From a checkpoint of a small image classifier: activation gelu.
Rows from block 2, named by matrix and row number. Rows with one number belong to one attention dimension. Each number is 200 + 20 x the weight over its row's rms, rounded and kept within 0 to 999. All counts start at 0. After the name is the row's rms in percent of the matrix's.
# q: attention query, key and value (stacked) (model.blocks.2.attn.qkv.weight, 384x128, the q third), inputs 0-127
# k: attention query, key and value (stacked) (model.blocks.2.attn.qkv.weight, 384x128, the k third), inputs 0-127
q.61,127,211,152,185,204,214,209,235,204,213,222,176,208,198,212,170,208,202,189,203,203,201,184,190,214,205,136,197,217,206,185,199,173,198,199,176,201,213,159,160,195,196,201,202,213,203,198,199,209,206,207,197,199,194,199,216,201,210,200,178,248,204,172,208,181,190,245,187,200,194,214,172,198,198,227,208,223,183,157,236,183,173,216,185,211,191,196,231,206,166,201,207,182,228,166,142,201,217,199,224,208,185,216,203,202,192,194,199,202,235,216,199,229,198,163,185,194,141,200,170,203,230,220,207,210,210,177,200,210
q.62,114,191,192,197,209,157,190,176,217,206,177,223,200,201,168,195,208,183,228,179,207,201,219,194,174,201,222,197,220,212,205,158,194,182,199,214,223,187,235,199,200,197,190,175,201,193,201,199,202,197,165,184,200,186,198,209,197,173,204,262,202,204,227,199,240,193,199,216,192,176,195,201,193,210,153,197,213,185,267,171,220,205,167,248,212,197,176,162,212,198,201,219,206,216,231,250,176,212,200,179,195,214,208,206,190,235,194,201,188,199,165,206,189,204,228,229,201,193,205,166,185,210,182,202,191,179,220,199,188
q.63,085,199,243,209,197,203,137,236,202,191,182,192,198,204,178,225,180,209,199,213,233,196,204,200,211,209,195,198,135,188,206,213,176,240,204,192,188,202,176,204,188,192,219,198,207,202,218,213,200,206,185,200,214,222,198,199,237,211,191,180,167,199,201,202,198,199,199,177,207,199,198,178,197,200,199,212,182,244,180,204,187,227,203,142,191,162,208,203,192,199,201,197,204,202,222,206,195,174,209,206,186,249,209,192,229,200,217,195,221,218,209,200,201,206,186,214,201,207,262,202,204,214,199,260,205,163,176,204,160
q.64,095,197,253,206,194,222,207,200,181,196,199,199,179,184,185,186,204,172,195,214,183,207,207,204,190,200,234,214,191,188,182,221,207,222,229,173,199,134,200,176,198,207,199,235,194,177,176,175,194,199,201,207,201,212,245,180,192,203,237,199,190,171,186,207,202,224,200,172,197,190,199,220,174,203,206,183,238,198,213,190,205,193,198,211,149,201,203,176,232,207,195,184,243,205,218,202,233,203,185,198,165,194,198,206,226,196,158,190,170,207,219,172,185,231,199,168,245,202,196,240,177,190,208,196,200,236,209,185,201
q.65,121,181,196,213,195,200,201,200,243,213,200,233,201,198,208,195,206,218,199,204,200,193,207,219,194,199,218,191,199,147,214,196,198,161,223,220,215,168,202,204,189,227,205,166,223,214,253,189,222,219,163,168,206,207,175,151,197,169,185,203,199,205,213,197,252,215,199,228,201,198,201,200,187,194,200,200,169,210,207,161,188,196,227,241,185,239,175,201,201,199,204,200,182,162,192,200,200,197,160,202,191,197,206,191,218,206,225,238,205,232,190,235,210,199,210,219,207,217,152,199,198,213,201,188,193,209,204,246,199
q.66,093,185,190,201,171,215,193,196,195,155,238,261,199,204,192,196,197,198,193,199,208,202,222,167,248,217,184,199,206,197,211,188,194,200,205,221,211,184,203,188,187,235,201,199,149,173,226,245,198,201,217,195,211,215,197,201,197,180,221,171,220,186,159,192,209,160,207,253,230,189,205,217,217,205,172,200,202,192,236,199,235,199,192,210,202,193,259,228,208,191,204,197,171,199,198,233,193,201,173,208,223,199,197,208,201,188,200,228,223,193,229,202,176,200,196,214,193,227,201,191,160,209,174,200,184,199,216,194,206
q.67,054,178,202,198,205,170,200,196,189,195,213,177,207,203,183,310,187,205,197,192,222,195,196,195,198,190,174,202,198,240,193,204,184,169,192,209,198,215,233,238,184,164,198,201,212,224,208,226,196,179,228,241,231,200,202,246,202,251,198,201,236,229,204,180,198,189,203,197,230,155,211,206,198,202,210,202,198,208,212,194,231,195,215,200,204,176,206,207,197,187,207,196,171,204,178,203,185,192,210,210,200,210,199,196,210,197,194,175,209,212,154,199,192,195,196,209,207,199,227,197,199,212,183,202,189,150,204,201,217
q.68,127,193,198,185,198,208,196,205,243,173,196,205,194,239,196,199,199,206,201,205,196,204,207,199,224,206,200,198,192,189,230,200,198,155,211,257,199,222,198,205,156,206,212,201,197,230,203,192,218,201,195,200,202,186,195,145,203,208,200,198,204,202,193,209,198,184,175,204,203,161,212,151,197,200,193,198,224,193,210,193,204,156,189,202,210,203,192,204,226,94,211,201,187,216,176,200,200,207,193,209,182,206,202,201,172,243,233,257,219,215,186,199,200,186,203,220,197,177,211,199,201,230,185,203,192,200,205,211,205
q.69,113,197,200,180,230,202,173,203,198,197,214,212,184,200,203,205,165,226,151,190,199,223,162,199,193,205,208,210,190,198,223,190,201,216,203,211,197,174,197,169,219,195,200,197,215,206,217,171,199,187,213,219,207,204,197,248,202,210,136,177,198,178,210,192,205,175,167,190,184,167,207,200,197,224,240,188,153,178,210,168,186,190,195,176,217,192,204,216,225,197,205,201,188,205,195,228,200,212,220,200,234,202,170,188,199,194,197,201,195,201,197,205,178,184,209,208,213,197,221,234,269,188,208,212,189,161,198,238,149
q.70,128,246,211,199,199,203,188,194,191,201,200,197,182,179,204,200,197,182,197,176,198,207,191,199,213,219,210,218,199,203,192,195,206,207,198,157,200,197,199,199,213,200,201,237,198,160,193,206,185,195,199,198,207,221,245,259,201,213,200,199,212,189,202,198,161,186,211,208,195,241,183,219,199,208,200,187,181,205,197,200,199,249,199,149,201,186,221,218,186,272,201,193,195,225,215,203,204,197,206,200,220,187,200,205,208,198,148,132,165,175,235,160,199,202,200,173,187,222,199,200,200,177,203,214,201,176,189,173,225
q.71,044,205,217,206,191,223,198,218,200,204,194,208,203,215,202,274,187,204,207,187,197,194,167,210,201,226,229,202,151,200,189,217,222,216,211,195,192,223,190,194,205,201,199,199,199,195,246,161,203,162,194,185,210,205,204,170,194,192,195,191,192,201,199,207,200,205,241,193,152,219,180,165,220,201,212,226,186,220,190,192,173,222,127,157,200,180,199,197,190,188,198,202,205,178,199,206,224,198,199,233,209,217,212,198,190,213,208,176,193,210,209,199,202,232,196,196,171,204,171,200,200,225,230,181,224,206,207,202,259
q.72,074,182,192,201,211,190,198,207,160,198,198,228,201,183,222,205,203,209,206,227,218,195,198,203,237,197,245,201,195,203,220,212,200,168,184,206,197,185,192,196,211,212,217,239,197,199,247,197,201,186,193,204,198,243,212,185,239,179,197,199,210,177,187,137,186,200,177,206,225,226,200,194,173,161,214,219,216,193,241,168,215,190,196,205,197,209,213,224,166,155,202,175,185,210,199,218,165,207,183,221,188,227,200,200,214,199,192,230,201,204,173,163,194,218,186,198,196,244,202,206,191,167,200,190,245,194,210,166,188
q.73,053,189,210,247,149,195,198,216,187,223,201,205,201,201,193,198,196,200,201,237,201,171,185,202,186,200,193,201,205,175,195,240,189,203,201,190,193,128,210,225,225,199,203,200,188,205,215,211,191,248,162,178,242,275,201,167,201,186,201,205,199,208,210,156,217,207,203,180,229,205,196,203,199,208,190,189,199,215,208,209,211,191,198,231,206,197,200,197,181,205,205,201,206,176,185,178,141,189,195,209,194,220,199,204,255,203,197,201,202,183,169,200,211,196,185,197,198,216,197,191,179,177,211,201,242,217,205,190,191
q.74,059,213,208,191,196,187,214,196,195,209,212,197,195,183,195,178,246,200,190,208,197,210,298,206,153,177,198,205,194,224,229,202,200,188,229,185,217,177,208,185,212,186,178,204,230,175,212,180,193,188,237,238,194,188,203,218,204,199,209,202,193,191,192,200,202,251,204,198,235,191,206,218,184,197,202,197,178,196,211,134,213,181,259,179,191,217,200,211,190,215,189,171,191,183,204,203,175,184,188,213,192,200,181,196,245,197,198,186,222,223,197,200,186,213,226,207,211,182,202,225,194,209,197,175,204,191,191,200,189
q.75,047,187,195,195,214,202,202,185,193,202,208,174,207,208,252,163,240,196,210,207,174,191,202,216,196,195,199,206,212,227,190,202,196,227,186,206,202,189,240,202,196,167,192,204,177,207,247,200,196,209,151,200,181,201,207,205,215,248,203,190,197,202,213,199,195,180,157,197,216,201,209,202,202,210,205,198,207,157,219,203,230,203,198,226,220,242,188,244,183,212,192,208,169,225,215,178,173,174,211,201,185,189,202,198,161,186,200,186,192,178,188,194,202,190,193,182,207,137,184,174,201,166,167,183,203,237,236,190,186
q.76,059,191,195,234,205,156,195,176,196,187,202,184,195,204,172,252,170,202,205,184,206,202,201,196,159,201,170,202,213,238,186,202,202,226,179,215,200,212,230,218,212,194,211,200,191,242,211,214,203,184,267,200,181,158,200,208,207,188,199,234,192,200,193,196,203,204,166,172,207,162,200,233,194,203,200,217,178,204,218,208,208,184,258,208,203,215,218,145,201,204,204,191,207,191,187,224,202,183,187,210,219,184,175,196,184,191,199,205,222,221,153,202,186,202,204,212,201,192,205,198,201,194,197,207,192,189,219,209,141
q.77,113,200,201,186,216,203,205,210,200,221,189,206,198,193,180,208,172,194,186,196,200,191,204,192,208,237,163,199,200,187,214,186,164,182,210,170,200,193,249,107,187,186,193,183,225,190,205,210,201,185,158,200,187,227,196,233,190,217,203,203,224,222,191,198,213,212,202,230,209,168,219,223,179,205,192,180,193,205,161,189,195,208,219,206,199,144,238,189,231,231,211,201,215,207,208,210,207,202,156,188,202,179,199,198,203,197,145,206,200,210,211,208,195,192,225,187,209,200,216,196,198,208,186,243,193,174,203,219,190
q.78,151,199,149,225,168,191,216,171,162,206,254,201,223,193,202,194,199,200,222,201,222,154,209,198,181,189,157,198,203,204,196,213,200,243,192,174,189,197,194,191,201,220,186,200,209,166,201,247,200,208,210,204,198,188,203,211,199,190,218,199,192,204,190,225,210,201,208,198,211,227,184,205,204,176,219,209,193,181,199,230,197,254,206,209,158,213,238,192,181,252,187,198,240,199,203,195,186,207,197,205,237,226,213,201,200,151,205,189,205,201,214,200,199,230,191,203,155,214,184,197,162,193,211,204,231,200,218,195,192
q.79,041,218,170,248,205,161,192,208,191,205,202,235,202,198,179,312,180,197,209,199,225,202,206,198,176,219,187,201,194,227,190,197,165,216,185,208,188,241,210,208,230,197,215,196,201,206,204,236,203,176,215,201,165,207,200,227,200,189,200,206,198,212,201,227,199,202,190,168,201,203,177,223,207,214,218,201,200,220,168,195,195,226,242,196,215,202,217,159,203,202,204,192,213,175,193,220,197,166,188,189,195,187,192,186,201,213,184,188,190,235,179,203,190,198,200,199,184,206,217,201,198,204,200,232,222,183,197,208,162
q.80,127,220,200,185,229,207,193,203,207,190,173,210,223,220,211,201,178,203,217,167,219,203,218,182,193,199,198,141,196,203,212,161,201,178,208,224,185,204,176,178,175,216,235,209,232,230,224,220,243,190,191,207,168,199,198,187,229,191,192,212,209,230,190,198,131,150,201,206,220,167,196,201,150,200,180,230,216,201,204,200,188,190,203,238,216,198,218,200,207,178,214,203,194,212,204,203,199,180,201,194,195,194,211,203,194,183,208,232,230,203,201,184,204,174,217,232,210,200,175,182,235,237,177,217,202,192,201,180,204
q.81,114,192,211,200,201,195,188,239,206,207,201,197,228,198,173,196,209,196,203,210,170,200,223,201,153,165,198,163,193,195,222,212,181,201,227,200,211,178,201,226,195,186,197,146,186,213,197,197,207,217,201,193,231,207,147,162,201,170,202,220,182,196,203,179,218,225,220,186,189,191,218,194,200,204,209,198,173,233,209,196,182,176,200,215,198,205,195,147,198,199,196,233,201,160,197,232,193,178,189,196,189,203,203,200,247,205,225,223,235,206,230,253,195,205,225,226,258,200,207,182,212,203,201,198,199,200,221,219,198
q.82,110,152,248,188,200,201,209,210,223,196,166,191,168,200,199,186,199,193,200,185,184,210,177,218,248,264,220,236,153,178,200,177,200,187,216,204,215,204,211,231,212,201,206,203,149,219,195,150,190,175,174,218,249,229,209,193,165,206,193,199,210,187,204,186,199,201,191,181,167,208,200,183,212,209,187,182,199,200,206,197,210,197,211,196,191,206,155,200,203,186,195,198,185,201,206,194,207,201,242,198,182,211,192,198,220,235,192,207,197,199,173,196,195,197,176,194,232,191,203,222,212,200,188,201,172,182,158,203,221
q.83,048,198,200,205,193,181,198,191,196,212,191,200,204,220,162,197,216,208,204,198,181,203,216,206,198,180,198,207,215,212,170,211,198,203,205,205,188,184,228,216,249,190,189,200,211,202,248,197,184,154,257,190,199,111,199,222,200,204,197,205,196,231,214,197,195,193,186,171,197,194,175,220,211,197,210,206,208,219,207,215,194,205,199,193,194,236,204,154,210,220,188,195,207,175,185,234,207,151,219,240,224,241,192,195,197,188,203,200,216,204,126,201,175,189,196,209,192,190,197,203,202,199,208,197,197,213,201,204,180
q.84,101,204,222,200,199,205,214,236,202,204,197,185,232,210,221,194,233,197,199,227,183,204,226,200,200,182,176,171,197,200,200,218,199,203,201,201,201,219,222,203,215,199,206,168,204,214,208,182,241,212,196,203,200,196,174,180,198,196,203,193,187,212,197,193,209,212,208,162,200,162,226,202,203,198,166,200,260,209,200,185,200,165,210,218,205,205,178,197,193,135,199,226,180,152,201,157,197,190,191,190,142,201,208,201,200,200,219,226,215,204,191,224,207,193,229,194,239,147,230,199,199,229,196,182,223,243,206,197,217
q.85,111,238,200,192,232,195,207,196,196,236,190,183,197,190,177,223,161,198,169,177,189,201,214,200,201,208,201,203,217,212,206,170,145,201,205,175,200,202,250,111,212,186,181,186,225,199,210,191,201,164,197,204,161,196,202,243,178,209,198,209,206,200,200,194,211,211,195,195,191,188,209,206,196,211,197,170,193,205,198,193,184,224,199,173,224,177,219,152,221,216,198,216,201,211,210,237,196,230,195,201,220,189,181,195,194,198,162,178,204,195,205,208,197,195,226,179,193,186,242,204,208,182,179,231,214,184,207,218,180
q.86,108,207,162,176,202,200,198,172,199,152,201,187,183,198,204,200,206,195,204,207,188,187,213,194,224,200,225,202,221,203,212,196,203,161,201,258,202,196,193,201,161,234,191,214,168,194,220,195,200,202,202,203,204,167,204,209,202,207,213,199,202,172,159,218,198,164,186,195,189,186,211,177,196,211,193,190,239,180,216,200,210,168,154,199,209,229,207,195,176,134,199,203,182,292,196,205,192,217,200,208,200,198,205,215,171,208,201,202,226,191,229,188,198,221,192,212,197,200,203,199,200,204,194,200,206,199,229,198,239
q.87,039,192,204,163,202,199,187,201,205,194,185,200,200,192,190,82,206,198,191,208,196,220,201,203,203,177,206,196,222,190,230,200,234,182,204,197,203,210,195,207,165,226,189,203,202,193,183,170,203,281,199,172,211,197,200,202,200,203,199,209,246,200,200,164,200,206,190,234,196,194,204,207,192,194,174,198,200,190,181,194,201,163,167,208,210,213,185,205,191,222,194,211,199,207,201,176,247,244,180,187,196,188,200,205,190,186,205,216,210,171,210,197,232,182,214,199,207,184,196,193,199,203,194,171,193,204,206,194,206
k.61,104,189,199,200,198,199,195,175,200,172,212,199,191,199,198,201,191,200,197,225,235,220,205,180,200,162,210,206,216,200,179,198,194,205,200,201,201,201,198,214,166,184,188,245,266,202,160,192,178,212,172,202,252,223,195,178,201,285,199,199,209,200,198,200,223,188,187,192,225,172,181,189,185,219,201,182,220,191,221,204,215,195,144,201,221,177,196,200,206,196,201,193,258,235,197,199,211,207,225,195,204,209,193,207,204,202,200,240,196,182,199,198,214,190,190,220,163,200,244,186,195,184,198,197,197,203,179,196,187
k.62,121,192,151,191,200,148,232,215,196,202,196,201,211,197,194,196,197,199,242,184,205,177,214,211,208,195,212,200,231,192,218,166,175,165,198,201,201,189,183,203,219,262,207,187,169,225,189,210,201,207,194,187,149,203,190,199,197,137,202,224,206,200,228,199,222,199,200,213,176,215,212,204,194,184,185,210,206,199,163,220,228,193,231,251,175,216,183,182,220,204,195,213,173,221,201,211,194,202,185,205,200,202,196,184,208,206,198,239,204,237,188,199,189,223,196,221,203,201,199,207,148,236,207,232,196,199,207,199,215
k.63,085,202,200,208,245,204,156,215,201,222,197,230,201,199,209,199,199,203,191,197,218,207,199,201,196,225,197,174,172,189,199,200,189,200,183,172,199,195,190,197,208,134,205,202,238,201,245,167,211,201,214,196,187,229,196,175,209,199,191,195,209,202,201,150,158,212,199,204,264,239,191,189,194,194,242,200,160,207,221,199,192,210,206,195,206,161,203,242,204,173,202,197,192,138,200,191,203,198,172,198,187,200,226,199,231,211,204,214,208,238,193,198,211,196,204,191,179,193,191,194,204,173,202,194,213,181,212,200,170
k.64,099,186,187,219,194,201,202,174,198,171,212,200,198,209,201,185,185,208,194,226,231,189,199,197,152,213,195,202,164,203,230,211,166,204,190,245,193,291,198,260,229,219,206,195,194,229,197,206,172,197,209,195,208,193,197,193,213,177,179,193,180,182,191,155,219,213,201,194,190,211,226,204,200,195,202,200,148,219,238,205,175,202,201,184,200,210,217,189,169,215,199,197,196,206,171,202,186,197,212,206,210,199,181,197,201,201,242,210,233,215,209,213,202,194,196,222,194,200,195,200,210,202,200,210,209,157,158,228,196
k.65,154,194,199,165,205,173,206,198,186,205,170,180,200,168,200,198,208,165,240,202,210,177,147,222,204,193,201,214,205,194,170,200,202,199,199,160,193,195,195,193,200,203,178,241,225,198,200,169,194,230,187,202,202,202,250,206,198,218,222,225,201,205,239,208,155,204,193,200,201,207,199,195,195,185,199,198,206,198,199,200,232,235,199,219,173,194,179,199,207,233,182,212,231,219,253,166,202,204,218,211,190,206,211,190,198,194,166,178,156,178,202,156,219,213,196,160,201,201,169,224,187,195,199,202,200,202,205,152,193
k.66,105,216,196,198,182,201,189,205,198,197,217,203,200,199,159,189,236,200,181,199,215,243,235,196,209,167,193,178,184,212,198,203,200,210,202,187,207,186,158,177,213,182,198,189,158,193,182,171,220,255,199,209,212,159,199,203,205,201,210,187,199,120,210,189,201,192,227,138,206,199,203,200,202,222,199,203,203,185,237,187,207,209,203,204,203,200,208,214,246,179,200,202,199,202,222,200,172,188,205,197,200,191,208,204,253,186,202,200,209,207,211,205,150,186,210,197,198,194,207,183,196,256,223,212,204,208,199,189,177
k.67,047,207,147,261,193,195,187,180,200,201,187,197,200,206,208,193,180,203,202,205,217,199,181,197,196,203,232,198,209,170,202,196,202,238,156,218,199,187,199,203,225,211,206,202,198,220,190,209,205,223,216,182,174,124,200,164,197,179,200,200,203,205,206,201,208,215,176,183,198,242,198,208,203,184,220,217,175,163,170,206,198,207,208,226,200,211,203,161,243,206,202,195,211,224,200,204,229,197,156,205,187,199,191,201,153,202,203,212,189,206,208,203,193,189,191,193,199,271,219,197,186,223,233,201,202,207,210,182,187
k.68,106,213,193,204,186,220,202,189,244,201,182,212,161,217,201,202,182,232,189,186,226,222,190,187,215,202,231,199,208,151,163,200,205,129,200,201,201,171,231,203,194,226,206,200,234,214,204,223,213,194,169,191,198,209,183,188,181,197,178,169,197,234,202,208,267,196,197,210,202,202,188,203,207,183,177,200,205,211,163,208,156,218,214,215,188,212,200,201,227,184,241,172,187,197,190,196,208,197,206,189,201,210,203,226,189,206,200,207,176,225,154,215,192,190,174,212,201,208,166,190,192,206,202,201,172,204,200,236,216
k.69,129,201,175,179,181,200,191,204,198,198,200,201,198,200,215,203,169,201,201,156,234,199,224,200,201,213,231,168,195,184,198,193,210,203,219,204,199,212,189,189,221,261,199,199,193,210,163,220,241,216,198,207,200,195,201,246,184,197,182,172,149,192,201,258,200,184,195,196,216,209,175,185,200,204,209,189,203,182,173,209,197,225,202,184,195,200,200,201,216,192,199,202,212,241,213,200,197,200,202,200,240,209,191,200,191,214,202,182,190,203,197,201,181,204,225,214,200,196,211,215,284,207,212,253,201,154,191,198,164
k.70,128,198,202,204,195,181,205,237,204,224,180,207,237,193,172,200,212,171,228,217,195,191,202,225,184,191,215,209,173,189,195,167,196,197,203,201,202,196,195,208,200,198,201,202,214,202,201,186,204,199,173,197,201,192,249,148,196,178,210,240,199,216,209,208,114,228,205,200,216,222,207,201,212,198,196,200,203,217,189,199,229,213,200,200,191,232,161,174,182,202,173,216,203,169,200,178,194,186,199,196,195,203,215,194,208,192,200,207,201,201,199,99,223,202,200,198,201,202,181,216,200,224,200,165,204,210,198,170,202
k.71,034,190,170,193,174,199,213,216,203,204,193,243,199,198,194,224,195,197,201,187,180,203,206,200,210,202,144,228,242,249,190,197,191,180,237,182,202,181,191,188,215,220,190,221,225,189,193,199,188,203,206,194,197,223,202,215,170,187,204,207,222,285,193,209,178,212,236,190,199,184,172,194,237,215,185,193,195,210,213,204,200,219,203,186,195,211,198,197,196,190,199,204,193,199,199,193,162,208,195,221,235,204,211,201,220,187,197,154,193,201,215,189,201,216,190,197,196,175,177,201,218,218,188,209,267,245,200,188,235
k.72,095,175,180,135,190,183,192,214,204,198,213,189,203,191,182,204,200,195,205,230,177,209,204,206,215,145,218,199,188,196,236,191,177,208,201,194,203,184,177,217,191,178,194,202,205,202,194,220,207,248,162,219,208,193,203,192,212,195,204,247,202,193,222,224,162,206,207,209,231,191,216,163,187,214,210,196,241,193,196,179,210,201,201,194,183,193,182,171,186,191,198,202,215,204,207,200,190,226,163,197,178,195,226,202,200,220,180,195,195,184,191,186,205,200,201,205,213,201,185,202,201,146,262,205,269,178,202,173,193
k.73,090,209,227,241,278,206,206,191,199,193,199,199,201,202,202,203,224,200,199,195,293,200,185,200,198,228,205,205,176,182,162,206,211,200,193,178,203,230,201,174,217,202,194,198,201,196,203,173,192,174,235,196,222,187,200,203,188,199,178,171,203,176,200,181,201,233,202,190,200,221,195,225,227,193,206,199,176,183,198,201,202,206,194,182,203,182,201,202,207,206,198,196,195,228,221,199,215,202,187,192,201,243,154,184,220,208,200,192,195,229,192,201,205,197,194,202,197,211,202,198,196,273,160,203,156,187,190,199,203
k.74,094,185,182,177,189,198,178,208,201,204,197,203,197,194,188,204,183,200,201,227,229,198,223,200,216,158,199,198,201,197,216,189,186,177,198,201,201,145,204,211,199,182,195,204,208,185,221,249,215,248,175,207,202,189,203,190,205,193,207,204,200,222,225,205,199,191,219,213,251,195,209,191,193,214,166,193,225,204,169,171,202,204,219,176,182,202,193,202,108,186,203,202,196,195,199,195,137,197,175,195,197,197,240,202,205,213,172,211,191,204,193,193,204,209,198,207,202,210,213,196,176,162,225,249,222,171,213,196,211
k.75,050,210,200,198,214,199,176,208,202,199,202,206,191,188,176,231,196,196,207,240,221,186,182,197,218,219,193,197,201,158,204,200,237,165,162,209,209,248,166,176,215,211,220,201,204,206,170,192,210,242,186,238,182,208,202,199,218,180,203,203,201,228,199,205,202,181,224,172,233,177,230,213,136,198,196,207,215,184,187,204,197,198,200,209,199,186,200,195,188,211,201,210,244,235,207,202,178,202,201,201,178,199,226,203,142,198,189,217,200,206,219,198,218,184,198,167,229,176,184,213,223,188,203,205,217,145,234,202,195
k.76,048,182,192,206,215,198,216,163,196,193,205,194,194,205,210,133,198,204,197,210,189,210,195,199,171,186,253,207,190,215,209,227,186,233,177,211,197,168,250,225,214,191,188,219,209,204,165,190,215,200,243,183,212,151,202,179,197,210,196,194,173,169,215,191,191,213,182,197,226,224,226,221,211,204,221,186,213,189,215,176,202,187,182,221,144,198,205,177,232,205,202,191,218,196,198,199,226,201,198,204,199,199,148,200,185,201,207,193,191,189,189,197,180,214,218,232,210,184,199,202,214,176,204,183,207,197,190,212,135
k.77,121,203,179,193,221,201,195,193,195,204,186,193,196,201,220,200,197,201,199,200,206,181,232,198,207,198,178,187,227,197,218,202,199,199,198,200,200,194,218,134,230,196,194,201,223,200,198,206,215,197,184,182,154,194,206,197,190,212,201,194,180,187,205,188,217,168,155,218,191,168,192,228,192,199,244,204,168,174,199,227,202,204,202,210,208,133,205,216,224,203,201,198,200,226,241,200,203,200,172,192,215,198,191,201,202,196,197,235,191,205,209,199,141,199,233,200,176,236,239,197,148,195,205,217,230,196,257,200,180
k.78,127,177,241,213,212,199,201,203,184,210,206,186,227,199,206,194,215,201,201,199,176,180,175,201,186,240,167,215,194,219,204,217,200,185,172,162,187,209,206,193,199,176,209,196,206,185,239,198,182,201,243,194,201,196,207,220,225,197,199,213,255,208,200,177,193,207,254,209,240,199,222,206,186,181,204,222,212,201,227,199,210,200,205,209,207,182,205,207,199,219,200,200,200,155,191,198,208,200,181,210,148,186,230,178,201,211,200,204,183,211,196,204,248,203,197,178,197,207,184,193,98,184,200,197,200,194,206,203,195
k.79,040,175,183,202,208,190,203,192,208,202,199,199,188,206,194,287,190,204,195,192,200,202,203,196,176,175,203,234,219,212,201,218,178,198,198,196,203,193,236,235,201,201,192,204,225,202,136,178,198,199,215,186,207,143,196,210,191,192,195,196,186,200,216,192,200,214,197,186,249,190,219,183,200,203,226,196,176,211,216,230,198,222,193,190,188,184,201,171,225,203,206,195,199,228,166,197,199,192,201,200,218,210,191,202,183,209,207,188,192,192,178,205,223,200,219,215,199,174,238,196,199,196,190,217,237,196,205,204,108
k.80,134,198,199,236,199,207,196,200,199,191,218,240,173,209,201,197,203,206,197,219,185,190,216,195,179,209,233,222,188,141,212,208,189,199,204,226,200,192,203,200,205,202,203,172,185,196,199,200,167,198,206,188,174,192,182,199,203,196,181,195,196,190,196,202,275,199,199,177,195,222,217,192,191,195,193,200,197,160,161,207,182,150,193,213,202,219,209,158,220,173,203,195,215,225,181,212,211,194,198,204,199,176,164,196,215,220,222,246,250,212,222,240,199,200,174,225,221,199,196,203,188,205,202,200,195,189,222,264,182
k.81,098,199,177,207,203,205,213,186,203,192,183,195,197,199,203,205,200,197,169,194,249,258,200,198,227,221,198,193,190,220,183,189,150,200,199,200,203,251,204,222,211,232,195,204,221,200,213,207,213,177,200,167,201,195,201,192,184,210,213,208,196,184,201,162,178,206,205,203,171,200,176,214,228,201,198,199,191,244,212,165,200,234,218,141,195,187,200,211,159,210,201,193,200,164,221,202,183,216,202,202,218,217,172,223,223,193,197,191,179,199,200,196,186,195,197,194,132,202,188,192,199,221,195,218,178,189,148,188,233
k.82,129,202,134,186,200,202,204,200,204,201,202,213,200,213,227,186,180,202,202,200,212,203,185,198,197,191,226,162,225,177,192,192,211,165,208,231,202,185,198,203,201,223,200,194,231,217,189,210,246,199,155,216,180,202,174,200,187,190,188,181,165,235,205,244,195,193,200,200,228,171,201,178,204,204,186,199,217,193,144,196,186,198,200,238,193,247,200,194,193,181,200,199,205,209,199,182,200,196,198,187,226,192,206,204,170,194,221,226,195,203,199,201,210,201,220,231,230,184,194,206,292,226,215,204,206,202,212,201,198
k.83,045,185,238,196,215,208,193,206,202,205,225,200,201,196,168,260,215,201,200,212,200,203,176,202,195,162,168,211,159,209,228,204,177,215,193,202,201,204,222,213,224,202,214,201,195,150,231,201,209,261,208,226,212,156,204,203,209,176,198,199,203,189,205,198,212,210,207,171,256,237,204,185,213,231,197,177,204,202,229,192,191,200,193,193,182,198,203,172,196,205,200,201,202,170,190,208,200,201,180,222,209,188,195,199,194,182,205,127,185,215,196,203,208,200,201,215,228,194,187,200,221,170,191,168,199,174,209,211,157
k.84,084,202,195,194,215,198,186,162,192,195,216,168,164,200,203,215,196,205,187,192,213,199,179,184,235,206,148,212,211,248,205,211,220,206,197,194,198,196,192,196,198,203,197,197,166,201,196,200,169,210,243,216,200,203,199,260,224,205,197,199,207,170,197,199,275,198,193,198,173,169,159,200,188,203,195,200,190,177,220,201,200,185,203,187,203,128,216,224,204,229,217,198,199,216,208,227,208,220,198,205,205,187,197,204,194,204,199,193,209,197,209,241,164,200,203,202,200,219,246,190,195,199,201,233,166,184,219,206,197
k.85,115,200,178,179,260,196,221,199,195,200,198,177,200,201,211,208,192,199,199,179,181,186,244,199,198,200,191,177,259,210,229,197,176,194,216,195,203,201,213,150,234,189,180,168,221,194,192,199,213,197,206,195,118,188,193,213,184,207,204,200,190,193,205,197,218,182,160,221,182,136,203,202,200,199,239,198,166,181,200,205,202,205,199,202,206,181,204,201,220,198,199,200,205,232,230,210,197,201,191,186,209,201,194,201,187,200,196,217,195,201,217,214,168,201,238,192,201,196,225,198,202,177,173,218,223,195,254,200,183
k.86,110,202,232,215,203,222,203,222,207,194,187,199,200,202,185,199,199,201,198,201,194,227,202,199,190,253,265,197,202,151,199,189,187,150,189,200,202,206,201,200,190,198,210,197,212,201,211,192,201,181,173,181,198,212,191,187,181,191,201,202,223,213,194,180,225,201,224,206,194,193,243,200,200,192,164,207,264,222,188,176,188,199,197,194,200,271,199,148,193,169,201,200,200,218,199,203,195,211,202,200,180,223,203,200,201,216,202,247,199,223,199,202,221,199,181,191,197,167,180,204,166,212,197,186,161,193,186,203,249
k.87,032,240,214,174,192,200,196,200,189,204,196,173,206,196,231,184,222,195,205,201,226,187,232,203,218,201,196,166,176,197,194,199,218,224,174,200,194,253,183,194,196,210,199,189,189,188,263,214,211,195,216,208,208,234,214,193,195,244,203,203,199,204,179,201,200,173,216,201,135,174,173,217,200,184,204,214,239,185,162,203,201,175,195,171,207,202,199,199,173,203,194,203,204,183,229,204,221,219,194,187,196,199,217,196,223,186,192,214,206,188,209,197,169,202,191,193,168,238,180,200,204,226,209,160,190,223,174,199,262